{
  "encoder_parallel_block": false,
  "encoder_moe": "top_k",
  "encoder_moe_every": 2,
  "encoder_depths": [6, 6],
  "decoder_widths": [32, 64, 96, 128],
  "residual_init": "none"
}
Rows from block 8 of the encoder of a small model that predicts nearness at each pixel, named by matrix and row number. Rows with one number belong to one neuron. Each number is 500 + 50 x the weight over its row's rms, rounded and kept within 0 to 999. All counts start at 0. Numbers have three digits each. After the name is the row's rms in percent of the matrix's.
After each neuron's rows are labels from the 100 images, of 14976, where the neuron reaches its largest size: "colour at peak" is the nearest of a few named colours to the mean colour under the peak. Only what is clearly more common there than usual is listed. The data: single toy objects rendered from many sides on busy backdrops. In brackets: how many of the 100.
# gate: MLP gate (encoder.blocks.8.mlp.gate.weight, 384x192), inputs 64-127
# fc1: MLP up (encoder.blocks.8.mlp.fc1.weight, 384x192), inputs 64-127
# fc2: MLP down (encoder.blocks.8.mlp.fc2.weight, 192x384, transposed), outputs 64-127

gate.261 097:462428462596417494457489430561511541442520444462458515493544497485469476401521583534595433501470475504447479570629481544400497499532440502477574535518483504527497516499522503516458535524484506
fc1.261 100:420507533518551517601532444497544480526444457399471542544502428443531511512582523604432543487457529501500492531589530589453469538547538518532433420485486454520490516434459427533547533465541541
fc2.261 100:525512497442576564449426510597446511530525445448540496489426469556470546449425588561465511427508454545572519450492382458498574443539490520461478534429484501477600470574524515537509508500514491
colour at peak: black (57)

gate.148 105:508446602479554553537620512510468490442453514486520541514465502487503512587615471518445519519441503436465426557403525499476388552370486487525515399513543530481474484492485413569421414460550565
fc1.148 101:582500548485552570465546505543498412521456521582530532407451550437536485526672415462523553547433566410512410585567466507430467483477546408434431451532500555468466528484496417610407487536487531
fc2.148 100:492500513510583571437450540623521537619540520583524471627588498460410552528559501406435455476445561564579465579529444409530509462590502462455466471508465481491486446487501467510510505551518490
colour at peak: grey (65)

gate.37 103:617491470541519508602465555471529501459631508611577466512473386526499453461532445429545460530448472569492573574604473499501408530594475536506448538500470441505485438476513641412519383553550443
fc1.37 091:429470524513550524458509482547472433536489519478528470437506547499465594527523499493486463496541582554519493372483479523403567465456430445512516527470592474548398546531547410544433559476437486
fc2.37 101:477508513428448487454558551533485540518463420441369453452518575497584513520557479566527585471506581549390502418489528634512526415490579546490570548573512483522576598459524479472501575535578523
colour at peak: pink (28)

gate.237 087:530518480443499516466481534538550506526500619470517508465547477484444491529570541550458485588476410537455469431536481412512567546625481461511489475497433479502466559513457512452511475443466444
fc1.237 087:421515534557486545489510516517383492483560429494469428535558516474405459488502513496500509480453497593552595596434486601514452473439400559484562475479499560437578487471485498479462562569467568
fc2.237 091:405546514492572468521469511498436502545524639504480481457439441449485456528482455416489510504526504481501492582528569585457499435542472469518491562423574547499506510506427580487437556401499532
colour at peak: brown (58)

gate.246 105:403576523483515456468533552519450543515553448453488474485520440523513524540581553464566540498483542553441456516481526585475486361523471441510502509528545555538537526562453497521557467572489493
fc1.246 099:492402413600463528534471506501515517494486487488524434468465557422561491489408473445451467538552422459505485422487542392548479561474559563513523565582474490420456453534481478493436519463485503
fc2.246 106:453558438450401555566515502483450503446487533465440454569459591478526579517483520451418528500558514501530554476435502562385495431491499552493600487606393476502525529564450520539456504476487491
colour at peak: black (90)

gate.64 101:483521527452459497503488510473466498522466518474457442460461452386558447476530509401452505538534563619501441469470504566454581506445475566559455512434541443508494456477503441455524543439498527
fc1.64 099:557576536522527519460471476517482447508533503408503397540443517464442565528546450516420432508551493542511515520422509462446493452518361512537495462561509543532599450501472584487474459518439541
fc2.64 101:485491487474555461492464528517608567496499589490539497544471421458482601436554483563398586450496459511315490420468480467476556513477568521465536517526462497521609477467447460506528453529438483
colour at peak: white (50)

gate.276 097:443472539501575490453563467482490470518519444503455425471488454487467490443595576509512480503486499559515515558514418512490465533533410498487530495515521524474560623566344458503469556461468397
fc1.276 093:567455587492527464574371508617419509493510609567553517477530517509470504560495490488528450486480476581500518535452489400501536552486443466425561457471590465545525521399499568497519516461491522
fc2.276 083:547455538480383466510578514383462487497414492459496518482490503581509502412525516543463459533517473446537571484508474461500479373493541573481512418478527621594429473552484510449521581485512572
colour at peak: black (63)

gate.367 094:637468498441456532448480509579453428657579563549527450487480546477451522443504462530529479456543514500528524435506507571551564448477532481464455471505573414486525523488629466511435445482449441
fc1.367 097:542423496579487407499457429415516497479520459514484564461519522483453493364549503604577453455498487497516492435407509412424456470482542519483533500526421501471473578451397529418588506570511516
fc2.367 100:491510472451470497508596561581461394418421486436481490507448487575470502618531472463537610470489564474457528435529520454488509514554491526466519529421407460450511540540516526501442481469591463
colour at peak: black (56)

gate.324 091:588377440502550414482364474476404438508486550388520563439511500529553539457506518553493525490438499455513473456479433456444493447478574512542511493516423608486473523449454535491553460542606479
fc1.324 093:406517485507505435467567525507484559497474477532479524396514492486510537516580498431617515519531529437498466597491498463563526481511422489454428459555576549563469541617535462540525540490409597
fc2.324 100:463421523484495589523462500518502626520507597516476454624463614479473527415442433403409442564510519516497539499491601501548572573406582488514511414501541507486476406513514516486559492514464494
colour at peak: black (50)

gate.116 092:519475572431478465488462524532542542456517570505592473473447484533445526440580568491539479498474496548458521461496485495529532519554597464549544442605510533503495464506446515493510457341520510
fc1.116 097:477493544497460514427481505546452446490486432496534446488499601460498398490564597513466439460568459495495593542545508444585495524472447520432497477491467534492493521561490550497432546490464546
fc2.116 102:454544514516463519483579563548542459574546513404357515550543443530594517405489467412537568499570509480537562462585452559514597468598533490555452538557481510407484458571481635563441511436523525
colour at peak: brown (62)

gate.273 102:438469532432562556394450524569426481361595437566400501597562518512384487453449567530575447522500435559440519504421528496510500538462455490430512482532474479517475492450496577488481568526536430
fc1.273 099:505536527464447491485558520431548457461464586513473469396477549496507511482536431538489506543572514492531414382538406498420561482499500432479501504554429411472505551479414449484370505501411464
fc2.273 099:440517480540404521436495458464432484538538505498459530460455514470501546444424536494517490470525508404498501565428541542493547481590545471520520495476481499519582470508467612459528489528517540
colour at peak: pink (29)

gate.58 111:467509539452507488508462525523445511528501537549482383446513454519514461517564512410533548564469573511472434481559514527513450407543336426545469521527557591539451652548533467461495458506489541
fc1.58 110:480486497500547498472447476439445472527462526501468390564499409519453469500546534491547580505521603449495422430497528576482461506500337444551479545531499537460496618560544462497486486508578477
fc2.58 102:441462474591428460447553613402489504494514398471481520567493441480529498579449448457467524439486498483453476549599508489550418517496422558469577561516504538451466509575450533588508445478521440
colour at peak: brown (56)

gate.335 093:582515544568470498576454454493497414490572441484425604535494428520527555481495552501503564541501455527503502507455442555430460443525570483547490516489483451405527524453511531533562517523515449
fc1.335 102:490456433547525522465447452509451476530548499482564526515512491425438502475442490538393428491525533489512518421548468471399432423459473445436542531530567474485483500490495527557486570539534456
fc2.335 110:450473549402502453513456552537489415442461377540484443457505494517545495545570492550489544551482480492440502402535481544455464496485498552427542481515518533560459580436436566488468480455552557
colour at peak: white (78)

gate.210 098:450503471453553496568524566523444487407616500497594526504451508459532496544546400450451522605465574558524484425583480507482481614420560568451497549485582365494544417415486461451500524624498463
fc1.210 095:457530488529484562413461447510558558582496532423534500521502469492549530460393529492474452345556394516415478532539576532586475483601587495536409452504553566486478504537535537486479479420504514
fc2.210 096:454458576542550466431409571445478530464549540565431514494561478396576514515524524470424426436499485529428453507416456521548427383560421507545480567653551578547501595502416479539551497514565499
colour at peak: black (39)

gate.299 104:428517568480478453472556464520363545547465473527491477564507509559501481404584490419456523501542430424458467559508554535517518436434497502503507472539511531537409476549411472551519506506493378
fc1.299 110:528500418468517513457520474465489486426514490498593513470493436424476492519527495444478534425467500489487503455517545439533505405423524573480490564538502461420467544529498435476577534526474517
fc2.299 112:442519436579448486515497489564382472496501522525477562431426438610493530464479464473481572489481535492532600506551474512474495474461606508439501503498528524437474443461469586467511521504460512
colour at peak: grey (69)

gate.71 099:544473584477503489582528526436533402424477488543541503534429467624453547535500499437577490480533551431495575532481398522535504575564465526509445422489453456462541452506500474541477532504430505
fc1.71 096:472512452487504439503504523507445554514539579427584465496495498514540457428479433537455537630514504485571625450496457432476510431523526594567444546481503493477496587520472524486505434557627525
fc2.71 100:519535558521584595532480510486497495457449493409538439440489500496451532476490599375596452421487583631584558483508465567507556513392443450531436519537431449517399518505424469455520527539506456
colour at peak: grey (60)

gate.107 094:489494474480558498496428438478520563543394512474402547547513574533471396437591463365432412559426512552420490497560552508555470497501525573413531448433535485504514367464512536473555487493465534
fc1.107 094:509513443484437502458549583588487455418515480563454575453545410452485536478476584583641544458541484406497476560458571594492540412483440436570476584566503567460561555506523471476608469493477476
fc2.107 102:598563484526543445391566553421461451484477504516514577537522439508507561484374530556479467501495533488523491498461490529521495555570589482531465560475469577450531441515358571433563537483397554
colour at peak: brown (56)

gate.65 102:472452448452473538506481404457607515591537545473515461538482490498549478493518505465478418558493379526559435444534522412487521504474457598512542502510509539480402440491441606466621516504598474
fc1.65 092:558489634545491498415471545553518470481463466579539582432481510601454614505465519470569548478483431435367504427399454601450474548604556432526447529455460502535551472519550522489439482447510470
fc2.65 103:525500568545510511570564533483551481496498497541564513514506412478387502424487508427504528475529451519552562528465459530461457602474446478475522512466562479428491507524451486519623438599438452
colour at peak: brown (63)

gate.304 094:465510526545411554545473444534466551560401449455566484509441469478584426498413454447450448515543533530570563381493546543477518446472451449454427471450620511490492491462580461542480504562443550
fc1.304 092:479485460470484508508501433437479456541513476550517468537545468421495473542461501436359518537500513609473413415502540509538465544527510569559452527455499472497545410453581503500483464515557515
fc2.304 091:496534563578532569513420482535551487554443580548502479522515458440488524509466539470468399462470483510441440540524560445588477512503468464526466573516560486471424564527498496570634481523428467
colour at peak: white (45)

gate.102 090:558455544513396508448505522420528509501472483531446532463525429435529531420471533459509409377446524493439475522517437496415477488469477547478507468562517504461482427509511426478508514422532472
fc1.102 097:420557519516447403427464487445526492529509480524479502444474446405485514470464485449521490424445562566485544549453526518470419459376398495499559439523414539612525558428498477488536540460479533
fc2.102 092:560570502402527496536501498524510520536516480490470521432479485493426478562580525545519518561461489491507431597528488516562487544574491626449435424547516544445470557494561354542507510458424557
colour at peak: black (32)

gate.365 098:540444548440523517551484594493496497529462485411484486547442514476490456475573478442557510451493402562558570546398564398502484461502540526439450441581531605440515497538442520502433352571485436
fc1.365 098:545475419530464468454559428519551449510466521623481545417594508437545554499512466564486408489457560509502483414530461497499559577492464482582569478527444512525481493473580511553587517494466490
fc2.365 104:516519479556506530488546555526590464491527435403516426571475524396455534452440495588396493428478529462565513427397511497522524485524406504484494491540523559456594498566501459530464462459457577
colour at peak: black (39)

gate.239 099:579535573441567516573536445431442479534470525569446468465518469496463453578442487494506585431491521580479517583481487369532471513591515626513470537527473465525606551357451517480459478480488411
fc1.239 094:478527578568442541481471557414534536535488437488419585512513496529470443557447506588453497529562546499546506557400539504480471538551447558521549485533405445492527541472488460476495514448507472
fc2.239 100:441457456599502403516478501500452450495481522518459500497531444513532450551559491497598579603512497522356413516440466505552461606590534494514433460501538497438487487506543569441411435540518466
colour at peak: grey (67)

gate.293 097:518565547524471559559484553644467558458551544399500474520406496484477436443443602548590483593502537498494432506477413494450497476495540461393510371587492490446443534543551519541436408501544482
fc1.293 091:455577494503431537524389530463518570603495519534500540449552530489555472569418431577534583465499588543532511460508406537508548465545501475451563417536543472447458445510464568558503520578447502
fc2.293 097:515432466466444444505571559527359533486548545537513472452447471485499596499557492518486598524453443491516506451431405583473647462500547436492481457436544525423553444490480584518500585576603451
colour at peak: white (34)

gate.280 089:599429490491525427546533491441468497561557430415491591492517518478469545522579447470472512554510487542514446501512441432433533392477494507493453514425571501513395484429504457555539548511563544
fc1.280 084:534520479576464545496411461517506488533562526487491504562502379515555484446419617474521495459539444491480502472470481550491406528502544503546493482574476447447606534448503548520519477479486394
fc2.280 096:475471528463489524505452568426485473469492400556497501452524484477509469583495522532439553542510481468431452435498534499483455542561471545455525452499536458505513540466495549432543468390566562
colour at peak: white (52)

gate.329 099:477513596508487523436485472461552551490523493472485510538487483495447382527607510534502460500436521537547533515543448602516553478544580540471547552504517487476525521475454512500516534461452518
fc1.329 098:558422438419466550466554497540513528528509420493545522552506466470483441561446526496600477453555569534457516520510513545461445507545611522426454496490526451421428480514570492499576486525463531
fc2.329 107:463529573518564525576416498510550516547603595562452488556439573536528521490489512476521468479588541506582446465511487469515470533502446530445584513574424518504625454485520537502492507546503497
colour at peak: black (53)

gate.231 092:411476624517393436500438516485578572480471465531448484469490487515515558450498485609531551516498535403551474565490358493498518436494429532559436511497466591556554483420523570473497498430582623
fc1.231 097:517388461470453467530481579478445525454424470521575509512536438463581565446423458471496503469542508462570456559440480460513427524530504437423456535584457564507440459460529547550564455588571519
fc2.231 098:543544544491484520511555533538561442475474567435432530498456560476493523530467449517483484509521523466519433461499486558484454495465579493423558494499433463499592484520484564445427516525399507
colour at peak: black (39)

gate.11 108:471446603521564449466473498476503501492531485431515395522534396528459408547478496488596552503441477437503497447521471555518468511507441451486526474588486564454512643474496576434591521439587582
fc1.11 100:475467487511496541420503484470414498477461586521511478430411510487465449495499520469516511522503632503567447554573565452483542430476476534501531541487506475505474506590491506473509436461458624
fc2.11 102:476477524509533443432527413569489440529491479492429485492509500347602480517535506486441590482480498508453494476566500546486433411461532609459580464542524531482536643587512499579445497439520521
colour at peak: grey (60)

gate.168 096:442477491501514538518492480525481531512559561525505453539396536491449461533481476438469482435577574633480446469551504581459526480556532506543472497524536424462562513465611449551531548517489503
fc1.168 097:500557439470416511436519495477439483579543430595504490574487438438538436582408533479411444504500499526474406537503598529529496525538515522588444503417568442527507523447632434490566480495473585
fc2.168 090:557443569596497603508414491531555498551471598482510493505507550490505512483482551414508502468564505586509511531530462504524481594466499524504584521468536488511510488478457531431524423524485499
colour at peak: white (76)

gate.262 099:517501447503474461546551562564481464406533426468437544424476485472488489426533488525491468606454530521513552571501458568563468524582450493447470521507595467459536611555442520477512496524508446
fc1.262 097:422497556506523543561452529529458569527469601490496434432512549497594346593534447459449533478552520542534574462490501444493510509522439532406530576505560454511499527494481589575464488470497660
fc2.262 095:548462526507582475507564530439502455574468372493511418426547497578454482516548431518533465533535448482461508412579470445557532529485463524472461459396547445450471467491461448439484541467448547
colour at peak: black (54)

gate.62 094:455496527566509479569506468510488519479434436466483430421434589484455469446544473496517513394529553511527528535534591492575354479401456498515449462585491486557453503596507403424444484552513433
fc1.62 099:498485405530475483434481430533477518402550516513466514558453533429535526391526437441620486503468524444447495517455485372509467484571441480499555493521557561475434582528499563441619482515515460
fc2.62 098:622512480467510451494493451512528521426530517591533500515488477602466512563575465462490587511492544557452533454544441513506525489583506470492535464477495457427522468461472438570480510503538528
colour at peak: white (27)

gate.193 096:441390588516426483465547392501523539448502513506482512417426467498493500468493446516433577535486506469493483434540532451502524488488463553516455465416488446427487454538571500476543487505543499
fc1.193 094:486505532496466496521550508476538570515480374463546432548533491576536479505501536482517508488448513553585432536504520492554513597573531572552508547513481407526491599467476493461483498423485410
fc2.193 097:549535532557414518440460519529463527468429470448505520444454487534555494528480496475427485420413505465551393473497520503529500528448415452335453439578558487562512532541489483489528511490515498
colour at peak: white (25)

gate.118 095:549476496492601524568489506541473501451464508450484503472519525433441516404464499535437454477500535473501545616564528502417486671455434500423533537450459506475581426526481499521466473565509480
fc1.118 093:529564454577442534520602475416490513431555429483521501494454557548454406470544580391515394529569493468514517459426513498624457419555522494487449422439478490496544495458552503462521428470494459
fc2.118 092:437589423440521492512542532530457538518493445515573504523514429466526453505468546425565445485540410537503535417450476520553415562575518411456525427511434409514469534561505401482590614479614441
colour at peak: cyan (38)

gate.23 098:576527496539420514534558465539464486463505538508476520452531526480516438428497478427538433520488549566482410532557525482452527428497578551573490550622557373431593469440504435473405508388539572
fc1.23 097:477510514550574492586464472495547511505482496516518520436533494463505434537549493531436459514499480527415563479546505461529483531445519532412492408495513405476480497411486481520483497523448504
fc2.23 099:492488507530556509522413515488522441507444475558501478543519454568489455450494563520534425508513474455480499483379526478560486412419386419394481500488498518586498540577431520541517568533449540
colour at peak: black (50)

gate.176 095:481557498527488444519433432466455476487511571377576465578439495551455488515519520549511548509463513511500409543517364532514537499542528560499521468522656494540494505406439404504479438445543565
fc1.176 103:543477467527469620552450462476481488562509504535466467431483507576529380429472431459537510444466536477460521577528445427576557536616523508476458491445555382479454475524485498500468483595464387
fc2.176 096:510571524466485545511500535532526470557485593547499482516456502563512523497468472441520441484487506579388490549519446532530581485498432451472444515497579517553435431430559444410414565484492459
colour at peak: black (37)

gate.29 102:430477631439479448479459520595446467429500515559430468440452581512485539385561559584524505498510571490425507504549481543440564543414532411495548488505490503565582428600521493534439502555477511
fc1.29 099:492483595425448471377569515557469402484499433591444531525505467520489534440498533519499481526526578439468488541506508567505555558467582400580527468409432484631514485505504457478477476481488468
fc2.29 098:473496515427534414559457528546527480564567525451518577625512472552508507487484477459503500502470554517467609455600626488595425526579517508478549468580444481535481512386458422528473428472468484
colour at peak: black (79)

gate.108 089:463532539521575509412508465499521516548522504582475427466515507410514407438531535357429470518492518550486523497507523478445541478460446552518455585464575449609517542464521371530479587543496520
fc1.108 086:477563493485429506475484493473459434475517534533498539513449468506519381553362403482429481566467508562509435459480561516488502562517518491544517537530495497517464506417533490503408478489465463
fc2.108 096:485482470529495511421505497564437521541482554492542491461504473527482540594506439472424571457547568588487460491562452466547438616504507566570495440468465590521460557459537413447584484501477534
colour at peak: white (44)

gate.139 094:429472471421438528436519514551422479617379414464532494499520492484435480552427462412522445517546505466602510410474515531456491432489399487458481449573576544484371545460524482538474535555439569
fc1.139 100:480385403563544442464471364466456451565446439479561472502556525430384448534471455442457469577526545481523519455383564499534502506520456535465488617435504463574514473428592542535499508487551549
fc2.139 098:487537486547449511578449458415530491521461548496442438561559535460469465508499553451504389482506493514487425550602596471574373534520545467522485487486496441464462569576451410567566395494399494
colour at peak: white (56); pink (25)

gate.215 100:556529533489448492558545422540499489509567443445596484543500518548379456514590485433527484493537497572451490521474595471495483445518556590546423555452468523524508549422449442560554427497483558
fc1.215 094:531506497512532515502606538560506459558532564408543518472456562484438475535604467529491422592528466525485500489506378391504447494535518539461479529484502476519538437470586537425419448517489491
fc2.215 099:569523486453472521524548641554490562533527444456593471476475570473377529558547477618471443512421445577417498437548571498521496472598479580477516477514433451489467509554485521482466548536576433
colour at peak: pink (32)

gate.282 105:461509526432417552529576468560461456410433504445583513501500519425485498472594530445467487559660489529509457454561555552454485516460575496411514560476538495480425495535478499429528526509556518
fc1.282 109:413504462521544449504420577555576439557565560516554430530454568442523594531542509556470454540413586501467499493522448469533444420561510501479527479566548494566508468610488491508500434465481529
fc2.282 108:527538446476509553567452555550418525488389487402405479545562566516482456585510488553499535491481491476531524459503525462554526533592486437456512474426434556521504541525630454504436478560586527
colour at peak: pink (43)

gate.248 117:555562511516405502605491413568589528523413461472512530560483487469567604512485516566461524480456447483493470545431459596547434586439536440527549418484516480557418455575517555558528505410548449
fc1.248 115:388417453510533536497458499506432472526569478511483519524528542528467452511451534519533494500493548561419561449508558429470507424579534466495444527495613502457520569441494462504493541505525431
fc2.248 109:502560478456509573509525550490550524474524484542401482560487549488637539411486613542476548467521494523458508456474500532492522460487484540500448442662564477516530479496386557460463514489549434
colour at peak: grey (61)

gate.259 114:445533515444549561415587473549553485539449403566516461539525469486393430433485468504544497487506475545513467502516548525513502479448477554447441591496587471492458533446546434527466561528438531
fc1.259 109:375581561513510477577451461556513596430435488531468484465548542517508508546547534496484543485539480484541421449533437460499468491474458510463611475575520570519555536520458547509490541514559578
fc2.259 106:477475512493435549505525445464509457495424437491560508408478497536511520497531414489497506476510467430460542443463488470495543462499465525573528519504498465569525520498547570486569493484533466
colour at peak: black (32)